config.yaml
train_examples: 203450
image_size: 32
num_classes: 3
layers: 6
width: 192
beta1: 0.9
batch_size: 256
final_lr_fraction: 0
Rows from block 3 of a small image classifier, named by matrix and row number. Rows with one number within an expert belong to one neuron, the router's apart. Each number is 500 + 25 x the weight over its row's rms, rounded and kept within 0 to 999. All counts start at 0. Numbers have three digits each.
After each expert's rows are labels from the 100 images, of 14848, where the router gives the expert most weight on average: "responds to" is what is common among them; "colour at peak" is the nearest of a few named colours to the mean colour under the peak. Only what is clearly more common there than usual is listed. The data: single toy objects rendered from many sides on busy backdrops. In brackets: how many of the 100, against the usual share in percent.
# router: router (model.blocks.3.mlp.router.weight, 32x192), inputs 64-127
# up: expert up (model.blocks.3.mlp.up, 32x192x192), inputs 64-127
# down: expert down (model.blocks.3.mlp.down, 32x192x192, transposed), outputs 64-127

# expert 15
router.15:503504480503520466511542453535524517495451511519462518502542549497488480494567498513541521513492469537516472522506477505464529476464442483517512511474516515495460475469495469514519517503517481
up.0:516447507478485527490504456507523493504497480513464504502519511509475471480506510497490497484471470476478479507520512498515495481473477489506526501511511526496534501518517478491513508498493469
down.0:552469508486526487507465448467551500496553515504482497495496501501500504496573526510477524451503495495506465515499511490472505506534459502532491482483468508441488487516517498480484472474492481
up.1:454515495503515499505474544510474449507534471492531501490493511526509531502506459500516538519516495550524525516482474538491509492481557513485455491508512519473489491481471517469501503525530512
down.1:447561501522573528492500514536481515531508534522540488510472494509477478497444497491518484500511535530501469479507510480532485542492473502511513530529518513531498493486486512512525507516504493
up.2:506494495527550494531542526534547503507475469502495519492536501500538471499528505459517512514520514532559503518506452492525511448472549474489509461524504509523471482479472467554486483525527497
down.2:480556484492545527502513456577569537529544488492527504519482533509486523491515474486486506463502482532495510480467524482519504490507502516487551541508511448458507476519504509455537511504462502
up.3:455507500491520498512490532490514479507514483508526500502508505537516513514501503488511515529518516556544545490515478524500509462475533506481459472523503513472448498487470519506488486509537497
down.3:428546494523580517484531502564487503529534517534529507519466510504492493487444507480518473482520515495500485452507511466528502534472462492512528530510483492537510473493458498501529512510490495
up.4:517550495493491473497486466491486496507474521535478490496497503485468515539485498561530490505482510505458464497475506487478515523534443503532505514463499496488516504486473536511514514497483489
down.4:488456503504398473471507568438484500462429488497490487495472471482521498526480485533519500540499498465494523497518477516505529524488505531467466486515516511529517494477501527498498535493532485
up.5:459483530488495540496484533474428498527531482482540476509478461513519506548456489510495539472499509520490490460488543513494451531516496463484470506502492487480543479505502518424530503509493489
down.5:473497498540552462492490504491438483486498512529506487487493499488492466507449516490553464496514512499478500506539471504519466503456483491513516534510530502529480462481515528550497487499547484
up.6:460527491503516467508505549514496497499505506499511511496489494484510512513502494517515526532492521533517524511489505497500502515511511504508453490522493487501482492486468527501480463520519485
down.6:459567490512540512470542522530460515498469526512530518511479527496475499506421483457520470500491518504512531476502525467530511512481511486478523524521510480549509449484484504514541506515514477
responds to: matte (70 vs 33.6); green (37 vs 8.3)
colour at peak: black (54 vs 14.7)

# expert 29
router.29:559481516480567521492499483499496516528558524500483510490471512532507544516468491463523478486575496526478491539467500485485533462460495507514525510499515519480496517488505539442496516517523520
up.0:522543520508505494495461504451491495469479518481480536498500455486535508542494507526503508535463507477523487517517493540503524485506486479494503447477488471500498522504450504524515468481489498
down.0:539512519516494494490491529486514524486496503453506463477501492496511500517487471497466505485483504497520496527506476513453481476547464519491473467504483522507506555497486481507488464489524542
up.1:505550509516469516482445512467449515461482511518481527511510469485518485528462457501493506492448494518540472510526545553519494507534484488464511494475518445527491534510480497485498482492499484
down.1:518551498510509507517498506485496505532497514483509464480521472519506522534491509516471486502496502514531533523485483473494447470536455527470504450519499525493492519471493519489525503519482518
up.2:515526522494513485515468487444488488503492514489484524482491478494502485520479517513515496518475505487499501501527481520489529476517483487505494455478502498484521516492448524528532489473505492
down.2:550472522518481467499491516494527503491508500474516452483514480489510523518505517512485514496501509504519508515492448529452483486554462519503468485495491528507511525508487478496470503498521527
up.3:495578491470521491495515498450521494496476493507497500500519495502507493504500499514504508515458533516539479520565497516497508464478462475502477520476504528517509524463462535480532528498499511
down.3:567503483497527468515500504529510531510472516472532480489529497515508511502493504518481475492517489510505508515465424503449508493545463545485504486481506519502525517461486479449482497495479520
up.4:521460531490502506485535437498524528512533501533495459505509513472481504499490509467510475482530491494451486502499529492487485489489474469553520547495479524478509514552541520479480475518489492
down.4:495474528474497490503516450461491518504538496520481497486490503481486503516490588481509487496501504467446486482525497510485532512477469467552538510473489525487502498533513517511494485484491481
up.5:524474550493507505504502469469509518519526499528503467514502491476483510519468526483502480477500496476470484501506539492491489491490460461555527517499458530468527530551505533496499470507477491
down.5:503462535489477476490524453449473505495547504508493476494476497496484507489490567483513491484518503475439502487507486516459514499492447491536530477474498545495508496520514533503496466492496470
up.6:484522515520495521483457490503491511472492453507492489508485480481451478526462485513501519526461503518506469464498551525502500526549512499488486517524493496486525487545514469487525498527507468
down.6:504559531495418506476513483516483541500535491510504469460496440491507521531478524525478474483478487454477534505506493515474513498469467510488559478500498474516547505522481507511526490499458479
responds to: metallic (78 vs 32.6)
colour at peak: white (64 vs 5.5)

# expert 30
router.30:555539500472473518482514442477532508480519493486464461476478532520537478492514481486502484456483484497480494538505507513495525488471467506540535488473503483463529544478486455475506501522468518
up.0:472536525536487503563491526463478527524494511483504526548490451499477544501468553503480501513501499469488492462474524486472512551508518486475488527504498526530502493545463529509485492466504485
down.0:512472507504447556512537516501508506500503511490506466491497500499480501553519518493515526468504533510485486508523521486476501485519479469533498527461487512480473492515520485511512496504489501
up.1:537430496467518482479467470502529486477483503518469485464500501519525465506507462508514477491495507495524519534540463483524508456503487500516492464500517508474478541477501455512503522515515541
down.1:473544486516518496529479487531510514509496495481534507526500515506511502481518483500474529513498497523550479497490505469530504524526532540464514483531507487516494488449471514507514505547511502
up.2:432488499523494502529503541528506527465511535503544493481509494471482485516526522481494478511503530479493536498464529483459510555476509497488518484484498520515501472527490521493498471478477489
down.2:520460526465447545514505528479491438473486486490491453509504512505499467518481477480551536515524513524477488475514494510484483468463502480524486519491490513488473521573474485497470507487519495
up.3:473517488525465526507494528486499509494500502488560507522511496494483517499495482538492526535489477503476468446476537493495493564507528485480468515481506483497542466552506478488486525503462508
down.3:522511499505475558505523492505489490478486510537470493492529479508487512552505503464496462494470516477467448501510505538445501474490426465551541510486496509474504499516525500491520481474493508
up.4:498520510496508448527530494520516543548514530500493503487482497497482498498508536454501491472532530455460532502475485488483520499477451510512523489505485542517485513488489563496503518472510524
down.4:530445503512506530525473560487457476509477452456497463472459493462471457500503510475552535524522531497507518485481488532518535470450520484487453487503545502462469545532465492513479523502522511
up.5:553472479474516503444478477485517462464496484498475505475491522527550469503508467503512460481486491534526506516512463509546475456505506486494476446500530486475509489462553439491486525509506534
down.5:473562478529529481517504472517508535529490511499519520546513499508508512509512470531459524504491487539551465492497503481518480514543514519483506514525487500535514482442473496509522494536498486
up.6:520475467512491547470438504510501436491481488485491508509519520532504490494514480558503492511502495506524481477506494490540473498537533524488483502523539456481533478472512425495511516523496525
down.6:490559506524497451510507463527531557499493534495489523544524508500513532470510474535456496516483497501532469514492523463525473522537533518475523513507515477522512458459501513500531479529483474
responds to: glossy (66 vs 33.8); from above (66 vs 34)
colour at peak: black (71 vs 14.7)

# expert 20
router.20:481496520508521492466470494444507535497498503517512477482509445480509498524453508524483474510477504494459481510526520548488497515525468469533507462483478497488484534501487477530499483491486465
up.0:488517505452491514484575502544482520486484490531518474486498540479539514507486458457505446471489483502554508501480544467476489475485499489473513475495495491476519489482523545454526518536499487
down.0:498464500487507487513546479544508539506513486508513479488441458478471511499498481464518466499510535506494502541470510494497528505469471497498518506497512535510469496528511507493548459533538449
up.1:491455496459497507482537477487440488506575475479509474476479521462498470506507519460508476488509501491540542500499502495473493465480505495516454482509485541472506462511544555507491515500532492
down.1:538459543440463483498501492482494476513525507523481475529482480499503530492479503488497506480495504448514519554494506487482502453518496521531488474497494496490493473503465505463510496492521486
up.2:508478537542465492502487527521498509513455460493474523505508455508480543501457494534514498525474560455509456479476508539493490491484504505463481510523473529535492496540482506495475459501524498
down.2:531544469477473504523499480497464501542520518530501474499530504518510514525474495473528507458503466470509508537507471518474485437500534538518511459524514478520509486466452484503540487508494458
up.3:479525516546500526540466518516556503504500501482526509517506482516499514498493502505474529482484518477450445480490493536489473568538503524499542542525482476524506535507473458511502463483463522
down.3:479551506521420506488465536495463490460481542475532501521497498508521516485498486540482484537512518503515512477484510507528462533532491492499500487522514460531499509505526477543477563491468525
up.4:495483504467507516491537505502475531505501497492516487490483487469526504531481444443512487491473529511534519498477541498459503491489494496475499461490500526495517497505494552457528498532509506
down.4:500490494469460485494525503495471540518537486509532468501463465495507504497442464429496475506506486513498517523463525501470512531488507522495516518493491512512497497513487521462516471498533471
up.5:522498497488472494491520476482450489490529512527456530526507531480489483505516506519539490496532480509535495505517488478510492446481488455537479487498521501463478494476524505536489568475505474
down.5:516446517478466488500517492497493513471504504524487454508487499521515500511508527491492505446502486446480503516510468477472473480526500486528480510466470522472497456498499514487488481483515492
up.6:472467535484457511491547507497454502511509460511487504505507491501496541537466495471505479497485518482537498473486543525491492473474523475469496496513505533484500490531536544468482505511543494
down.6:532500498453444497514509459506485520518523488532508470503489493476505520515495482475499490471490501488491513560481506503464514485479491528517507491491497509472497505517469494483549462518515451
responds to: black (86 vs 8.3); matte (62 vs 33.6)
colour at peak: black (100 vs 14.7)

# expert 24
router.24:542499473487518507475532484561525506521510497485481503489501548496505476499531474447493510468513462514541501507485482484460523450477492505457504493482515499501541486487513494453524525492479533
up.0:520509523495536470505510438485469528497482497465482511504486512468511532551497498480499463505470486513479520502459520467524505518532466475482539494458509484506514552523535525491520482518470516
down.0:495488492525486498498527469532535532502482526504468504531498522494509515519486474498476494504509504517531522512454506469504447499493473517479490517505491490546488460478485477500475455501514491
up.1:459540493485508512533516550509507465543533467513537478515495512528503484474497531503497535479504505501504518514522476495498480507479549544478483512543460501500514502489476517478486512492505526
down.1:498551503498554454506474509535469502502537513487529492472482465491493503467466498516504525492491492510467467496477512515536539518535508499503519487507485496489500525516472505472500519476485511
up.2:529482493482540471459549454481496546491470513502484459483470528495499508545524489459477470498490481495504511517507505470493507496508447488482521512445480492504520514506528524474528501493468499
down.2:490495486537524491518517465544526548512493525477472470524471491471520528510508478486503527510485515511502521488481493487527477512525501510462487503513485498549497466485489476497462470495508512
up.3:512515465516471524499470577511489462508529523509492525538532494560508506441503507486510521479536498509526478500490495497495490490489529509528482501537515507485503471485530470486490525495508511
down.3:521519522499566469475458500465436504496506463518519527462523494480487483491460487535500503479490463487509469506513504524493543502515496484512492484471494501435479553533486495481518530497504485
up.4:495512456519489517486476569508499439528543496520522499500497507514512490443505500520509512486523489523528506505523490509495499508463531523511489500553518496518490477460488495497492552486514525
down.4:504529514487559450490456528510454498503524487502529538477514470501471482473464498523511517471512482498491478507494488491521539503522509499512489488491501504474475540537475508475520529518520501
up.5:497512533493480433489487476464475519519477510507501476496504468475514516530495534503495488528488503480438475492511521484531493527519478482494491503479465503486493509541491485534483475513513472
down.5:470513509521422528503540503501527491509465504486498466490471519511505494537534524468490489510497525492512525505554509509494471515481507489515518505494494494536511474486484486510496470495464527
up.6:489498478528490549509449573519510465521525529495527507504517508538471488442510503519524505497526502519501486487496505517512506499497543491533480511546516500498488472483491483525479510487509496
down.6:533549524464541473468486540471442481504492472508495517464516473499491475506475501512512496472492478505515477523520492529500548478495483479521502470491484503463490537515537542495515530503500470
responds to: glossy (60 vs 33.8)
colour at peak: grey (60 vs 31.1)

# expert 5
router.5:502471521474530482469518456484503495455506452506471516501471500444522499548460508465487493503467511489519509472483482545476498448502461468495504467512487504476500506503492508477479489463518485
up.11:516529478488506523485455491528499501458481506453526517501499521539525520516529450460515518469474499559519488526488478528465482501476476538502541487485542492482469508487496448436524490524509515
down.11:465478506537532524487495528428474514529514540458518464498427469492510483482459492481510485517505463485442506467491481480564476549487488540488499517523484518548492514494525524517478505505520526
up.12:515524505513512509518464502523491500480472504459496546480506496531505519523507457469530547480484512539527498472461485504492493494470500523461512462491537489491473509518469490424511498521505522
down.12:469504518541507537495503537439468508525513532462511455508422468475514510499456488465517498536520490477441484465487489472548494527507450525488492504526493510513492510523515534520477499510524545
up.13:516492505509521521521453498517529519449468510477506534492512489544494497511490487500468526458449535519516444517529497526498501511523467538482550504479479494470476561510503450471516464495503513
down.13:489455482534595490513469533473471479522514505477510507499462472505515515483471493520529486515512478510474517480472468522546493516515493534481459514510499518532488500485527510508453502519515541
up.14:516518507486526454506552466508530512501497481493486516531506521473504484492487498488527486538521509482515532485503518495526514459495531513438489489554489527506511513487492541527462527485527529
down.14:519604518486471486536484494518502503504495515486499488489484488495517508500499510463494499502499499471499500467483543516508516528492498502471560464498501449489528499523483510486505511469442529
up.15:478469502487476511474489519461448492543553487517503459463487463491503523519509527480524488496518468513458534484485510485443505512483485453557482485475521531524517452507487531473547528520489448
down.15:480442522468413448476514467510483504525524501510510485519489497504496514488490521464482489476493513479489528508501508470491461519492491482520495497501524547489514475470496538479509499490511468
up.16:510465483512497492513500464530513533486497504467506507480472485523508514515522495489501525474464481534515515500468464505483502511509462548488530517466494530484487508509493491446502475538534505
down.16:494484537488567468511494502463471508536556490490505518510467496492526525510505505479512537491497508485435529469464520486507489527494489484479538485492522517476511515521551543469480491485481542
up.17:523505506473493467516547492524522498494493490524495515517504511458498479468482521502524487533538522470495521483508532510519505466488551496460467486554511505506516507493475546538456545479513541
down.17:500619542542488498510479502512505515511489505480509508493483490483527528492474494471489520503505507485504519465502505477490526505497493486480524483479500459496519518530497491499522525476466512
responds to: matte (75 vs 33.6); black (25 vs 8.3)
colour at peak: black (92 vs 14.7)

# expert 8
router.8:448448511466496486463451494490468492547555510526526483475521491508451511487525535505488500499533521528450549494495501492528509520478505489542490500521501540502469519485498533563487512514509475
up.0:516497496505530487478465502460469490524512528483531528478524489467522499459525489542521505544527495510472551475483507480503505513500519483485479472519525478508513525492508515513469537485474509
down.0:496507490489511475510478527480458460536519506507513504526498482518483497497496484515515559482520517511488490502514490524494489482479499502521465508538508551497466518498468517504517518527557502
up.1:508476501510547496495516431542551538471478504469481499486499520508508485519535471483474481509499478523512527499504462493502515526496522492460527481480519501519475450504520473495470492496502517
down.1:507564478511590484505493498524485503521522488496513496518492522533502506490497438473498507485514478507499503506487504503492460462503527533488494522524523472527522464470481515489480490527490516
up.2:543495519528535481490439511475489509504496532481520502489497484459531502460546488565491497563519511519488550464491517478558488535533529490491488464533473484508506490542494505529506506500480517
down.2:519509475507471504508490523484470476513517491487512487501507508481487524477526482489561538505506521504495524493511489519479514466492511492489459512525517514489472512504434509506503554531546484
up.3:481539504497479487479431504483482483529512515496543493520503442484503500463511500560489478517488532496468478470493541471549489560499491511495534523504485503517539474502481508466544520509466483
down.3:519500530508411505538497532442477469517482486496501501518470475485483487544499493494517539523507516463513498466508493545490517478504505473481447465503476505489496535542434545517507510470518512
up.4:485539512467526501467520487529532497481517498511467538505498547525504548506494511493470459480491491488512484525501509508494508466489487541498537515468489476486531481514524499445495479481448521
down.4:472500500508503526539510492528519546456449511501471488484504498498504452515516530504503466527454506500486463508512509496519491510517469484472493522481485480526486478496497452520519472459506457
up.5:474439524475454489471510473457474518519537472531504467501490475502504541533512558457464498482491497472451520526498520499486514507480453462526479503472475536494497506518520530526501486485533473
down.5:510410513513407504467506496465527493481481511491497500517507514504525486523480521508478468515457529467532513495523503506513494492540493486477501461479479487496496512528523509532471493503504490
up.6:483528512489499484458466510498494498494503526497515534491512549479504495485497490529501478530500508476469496476490516511545496476532506504477514495510529458525553503504505515439487483502426549
down.6:477508520524474490507502543499500478489468494506479500521487501479447459498494506516512516511521531472485463513495472489534512492480510499505494551509486525520452509516453470533523497472517493
responds to: metallic (94 vs 32.6); red (34 vs 7.9)
colour at peak: black (83 vs 14.7)

# expert 10
router.10:516491502518509530494503497466471478489458531504508478516525485471499480528480487529509512500487544516535494495540511492559470534559481446486478492499512481461474546508514478515509503509506485
up.0:514497498510497512533530556533546485460472465504522485469487479462496518482509510460497523509520502528469504468519515475490504531498496479463488504505454528475460503534479500516491509514520510
down.0:495546452536438502488521486502491515543535478496497489466519486480473492475477524477501486509483517501494511465507506534497498472480494532512495503479494516523481521509496543508496528502508481
up.1:491503514499454476512484541479495484486525488492533532464491451520492525481472540505512499493553493454475487476452497524478503506514516485513485510527511536517459486511484535514462488478524480
down.1:480501524510442495523491516519510489509508490492500501503498480523456525544529488474488522494500522528574462470538467516461473458514465478495466496492514529522477512539512497501501502520548482
up.2:525555514505524507522459487491485487493501545477509530524519542530522486494487484504552528481499510495496456492482515544495449505519484528508528486509511455484565509500490485441477502466474522
down.2:467421514496445512523505497520516494500493470494487491538493502504478529540502464478488516488482526516554456496521490514483487476513476464484471504508484540505460508516531505524458469496557481
up.3:517525492516544530473454493479463486462479525501513497502522535522543468491496461522528494496479498504512477474500515506509455495523485493496503470498546439462528497477543462451506518476463495
down.3:480422498507520486505528458528506504470502484519488520488486509513489495497510521501487482492511467476438466500516492494503497512471495529521511522479483521490458485482546474504487464490495480
up.4:506544493509523517491452460489475483478498536483505541528529538510528494487502464503541512489490491508516464471468508537484446501534479511496519459509528459501554495476498471450483519457476523
down.4:516422519483509505533525490494526521484493478488487485536491501488480519516506487504467506501473520503515485477514507496507474509527486482457477520491480499476474488496550478495489438531478523
up.5:531568526529515492523476493496466477503498535495514536533509518527477512497504498498552538487510523482493448506469529547531468493537487516516516506540493468483537510507481487472503494473473503
down.5:505404480517483508516475503492501474482494491518487505528515472471485517502495477519503512511526494495518494501500485508492480460525494497482469481510504541506475497494482497503454496504541495
up.6:511459504489501524488571507528511517484491502495475443472465491472484497504532522481463492483477527541502524521523506494512544523474492436490488487478501550491443530518510497566488465543521481
down.6:492567497483494498481483500449464501536521531515558470515503483503493482502450526488498504486515503472467507502506519522507466500498488513514519473529492488495519520463465495522503533485472475
responds to: metallic (66 vs 32.6)
colour at peak: black (49 vs 14.7)

# expert 18
router.18:500460504504493469520554491517513518514511488489492468483480506481511518516501512462484480462517500472521503476444493498484528498496509527453522517530485499531521497508532516464461507495481509
up.0:471505528485465503506479497467468488508485461518547497522554498517532478512487472524476502505513511479501493473486498479520497487490518493477474498487542488508466486486503488507514489492491503
down.0:465526470562482563518528459569505529485507499486516465490506516504534498495481528509521484501477498494490490520491475496523474487465468505506552512496479514517508467481467483532498501458460487
up.1:479470479497508490518492503520496506524511514489504510455499489536489510491500566484515506475548486471461554503464437479477533541477523534517512511504524543532490515476473497515479507505504522
down.1:506523474488537466513480520530507471541529513490538502497472519523494504485537459454529552507525498541515548525487483520495503526467526539471490480542520481495487518458494527493506540535521516
up.2:490514486482450518526465497469550460473513484496516501525475491502490518479524469521510533492530527525471500490519563494534478511508529463487475510541484457461505502511499482506495501524481511
down.2:510470466488482496539558482495477510516462491470495459483518474486492520540483504506491482495502512479478479456542489499487477486497467484509501525474491523529496493510500516538496461455522476
up.3:492495498531503500494515479545536541462484512501514518470496518533474484477502534494539466490544532469520494533479443488491498519485498519541530508495516518501458475484521484522453485505501530
down.3:491498474475529466504491517532514491542524519504542504488493507529484515476501464469519539504538497519497542521468484514472509514459546538499487508547518489504492503462528504487495529564499503
up.4:531522516506515488479490467464502475487497499521517500504510509493494497478472497550492480531525543511548452512504498490547486465513490481512493518495493472466502485495499514508512475490506484
down.4:486478492494476534477531466537502508471494507486483493495554529496491509505477538520489461495495509482469479461510493493481485459524491492517526523481485491518520456480519454507505478478464477
up.5:480485457484503513507481519510482503518522497474481509466512503526501511491515536479507522467523470496472551484464438498474519518476520533487504500505532527518494518484481497496472513519492550
down.5:512521464484510471511478520494488466548533512484533499498464506520491510489519465467516540510541486527514550519488482516490517503482530527477471470531525501488496512469480534482503520534519524
up.6:470535504528496488540512454518504507502467456508488487497500457504513502481481510491505504518516465508457478528489510477450493526465506496515510512490488479521506500522519499503470506485484515
down.6:473517478506517501531454533521496469490490483480570501527464499510482506503540484468522541523514535504504523488467507476469515522482520522496477455500500519492498526470525499469460494503481523
responds to: metallic (77 vs 32.6)
colour at peak: grey (61 vs 31.1); pink (34 vs 10.5)

# expert 0
router.0:464482491511510510507508461559500489478493494493536494479474543512470475486515492474532527503512501492518476512491471547495477469456496524488503487509524514531498463488536469502476525536531518
up.0:462547458511531479502441524515478461509510515472512501482497515501496500472536459517543520524482507530470506527485476509520490511493526524503463488515540484516520503467474479489536547530518516
down.0:490544476534528480522474529477464484503493504464536503505462493519500498504481479471534531486524499497506529474523494527449490485505527508480486471542516487520506508466472529532518515506498526
up.1:503519478506475496488486502443480517526519516493531484477470504455524534527486482510512485538488469459463550461496459496548522520509503511509471518487471520500470502512475528510544490515483477
down.1:505522474499444452495540463458489516474511486498534472558460495492505491505477525507524513479534513524532507454525460503474490490500529498496511498472489525509538458488493473493478497494529517
up.2:522557523502458505505480496507493503511523494476487519500463499475541516494502513474480500509490468502476471502474576495465508538498487479471525504496492496494564488566482489484521488516454520
down.2:527467529477437500524492498516515476485498519526500487487522451508521497508506520520451495529493528470505488550505491473556524541507484498474485494488479552489457539503493491506480475503540518
up.3:522555526514447500494484490521494501501542486491513523498475495486536493469511505467489491501472481489504478515484576507482518519478492484484526491503481485479559472535502461466504505502451538
down.3:516467533490452513511500474497520477489517506496484478509511477526486478496526537516444497470494527459497494534511482461543482516510453496511496492483479537464472517514530509523496460471527529
up.4:492565497482489499497484499506486505492536466478469470484477492476512486527509494488503507528462461535500512501488568503502514514511500475481478474468499486503559499532486489472515502501460515
down.4:544530529506487501526506490484517476485522513474496480519514495520530483527508526513480507500515507459508508503546463501520491498510449514491523438494504504494512536488476497521505467482509535
up.5:481497520506503459524479517507465494537532512512499475475510529518444510478507513511540522527496549488471499514505461484565519515510521513517485507483500463519457515468492553531503498511541464
down.5:482575484543511512508505542490473445509506504502517497489433500498507514486486508492552525508508510513514517464503486521495511487474568486512471476569513489534523491487484498512488503518488484
up.6:503454503513516446500506483477515500537476484515506517477509478513482500503500506534506513504503520498499534507491420481568470501508481517489488516517512506504454519478476556539501480492549472
down.6:467544477558530518512499571521471485496480496490508512521440510492504502468498471505572540533522505524509513470498531497505493506510535515450496511556517474537522478503517491503494506504481509
responds to: metallic (65 vs 32.6)
colour at peak: cyan (25 vs 2)

# expert 27
router.27:536517493479538491502539468540524510451490512479517521501529537504493497512539539451506524489502482503475470526490463541481483513489467520511509505461471529506532489490484457458506433504499517
up.0:475499501490517508487542485487551501519482481525507491519520520503528477463514506529492489503525478505499480508514524473522502478498520472542528532499518471455517468485537471537541481504484476
down.0:519472500474595479498496478515480483513578497513482493498532534502495519493538518479505482457508480509455479528481516540466506452473483505543498524509505492485512479503520499481483521474477475
up.1:471477506495523490505533454484513517516465486525476487502545528480498486508540513528482474506491490516502516511514502486519507471515542473515520516529493456467470486490549458546518486498501446
down.1:542472505469615469515507478506511488523566496502481507525526511474468522530517514494491498458506483506485467515505519540486510446466470483518499504502481478486513485503534512491496490497456478
up.2:438549483476524479495491511480538479524498513546522526496523490506511507490524522548464490516505487517434488501531495455506492502512514488538491521518490508496515492471486480524542496511499473
down.2:511511491498544468509470499531467456517541495493474459510527500481481495516501492485525506497499555472482437503465526503512498447445502484510522495520520460491503493523483464485486526442470489
up.3:477445496512521468504494519485529506529519509513486511496525464467490484523494498533529468547505498512492522475504482459518530476513521473476472499528504543528450510493511505527510499495520475
down.3:521495522492579472529514509504504533503527504519494476513486498501497500501512534527512478504516531457472488468508491507542513481495506489512530511501497484539504481501539496541494462491439471
up.4:476450480516514497500508482480493522509491474490497515500526489488515473514491500547511504533518477521547527475514511476547515440517539484477491458523538498518460508500529464550466513526496470
down.4:502474488478578488475544480506548521526513497513494526511533537520496485501516526514508494491524455513452506499516489496500495496492487486553523516484482484526514483471521496513516486528459493
up.5:530448511509488507495482490467474495461510496489507517505505512517482505496526507484519486502500511542554500503490518530548467510525550498433486458498527487503497496546482493512435513485495507
down.5:452461493494470529484544476475534519495479504516513524464495528505521521503489531515448458500501467499499554504520480522464494557533482520507502487486487540518476526477501535552514477568515492
up.6:489432512505488464495528475463509515517470483516493513506495502484503486524459462526502500517490499522526496479522521521540494451513507472489488484533503506499515486495507479496488505508487517
down.6:479463509493570498480527457475518514498538517514488502493474510493522513505519520471511492492548469502476523475545506523528504513487492490515507535453494485520488479489511536468528475511455512
responds to: matte (81 vs 33.6); blue (29 vs 8.3)
colour at peak: black (74 vs 14.7)

# expert 28
router.28:502509498471468474483516500459457500525534521533497504539513540528506516508475496531492464502502495453492492504501513453545463508529518482535502520494493485520533482471525556530524498503476474
up.0:504474476494481523462494430489486515507518500515514495495540503498476505510523545507506457502498472526483488514498507529494514515484433471552546484477506514478473520493499457520526504519482444
down.0:477444510501475455506514499453469514528530530544511473482461463507477498521499546497499474490523474496470512530523477495520512518472466479541498499480474549495460513501502548533511481525540461
up.1:504495494494568543510474472477515486457475508486511474512502519524523499504505496485504527487484496519500487516515487512479464501518476560498478459486503501460529495455504449479482473487489552
down.1:478518468531588481503498506527506479520519570487509511499517512508475492494514482510520497481515530495513498541512523500539474488478513497517502503502518463524492463491528460500515525501492490
up.2:493481506512503496496447531497512464497485490501481545480496487515500523465476495502512508505521498456491518505484459536504509492479540535473486498524538514485487495490489517505447499509529556
down.2:477438494522575500485466506466464477486510503490526510466490448513468500520489495511502520519477493500517483468545482512517499509499490479515470495512495551521477505507497480520498523501541486
up.3:493488498520477495503446523500510463491492482513474537484497465508511502463475487520503491493515508455490519519496469518511519484463525512493500488525524508466458487491470506520487518512549511
down.3:503438509513517488517456504500463477503530494487519496476480443505484506492488502487537516520497496501503532497503473504470492509496498490482458472491526557505482505513460522489468519490553498
up.4:483477492500491496492432515498497461510516503508482524479490451512512504468484506522495484494538485452476523516497465527539520501472523512506493493542518513459456503476486509500476526535544520
down.4:472466516518503474507484492483433505497518501504506512466491446484509518524480475483532516504474504494500491462514497514461508496515487486522465506487490524522479497518442522478484514482543490
up.5:498488482493562550496478490456504496466494493505510491514514517538529512507488491501497497465509467535509501505515485517477471479554480531509479470465509478472535507472518464501486487479456524
down.5:516486478512598484512471514504512447493491510507468514506525520515487466492524492538491524468509497511531489563545468513537502473482501504536489507510486504478464483474505469522519517529513478
up.6:515480490523530530502492457470522507458493503510508475523507524537530503508508510513512490486498471549502503502525480519500465471571460516509513481460494476451505494479496421513492474491478495
down.6:518514453491618496510494486468470468478516536501489508499528541532483495483500498522529518443512476480498508564500479506499506483474485505525521488493520480474479498471477485511530517492480475
responds to: glossy (80 vs 33.8); blue (45 vs 8.3); purple (33 vs 8.4)
colour at peak: black (60 vs 14.7)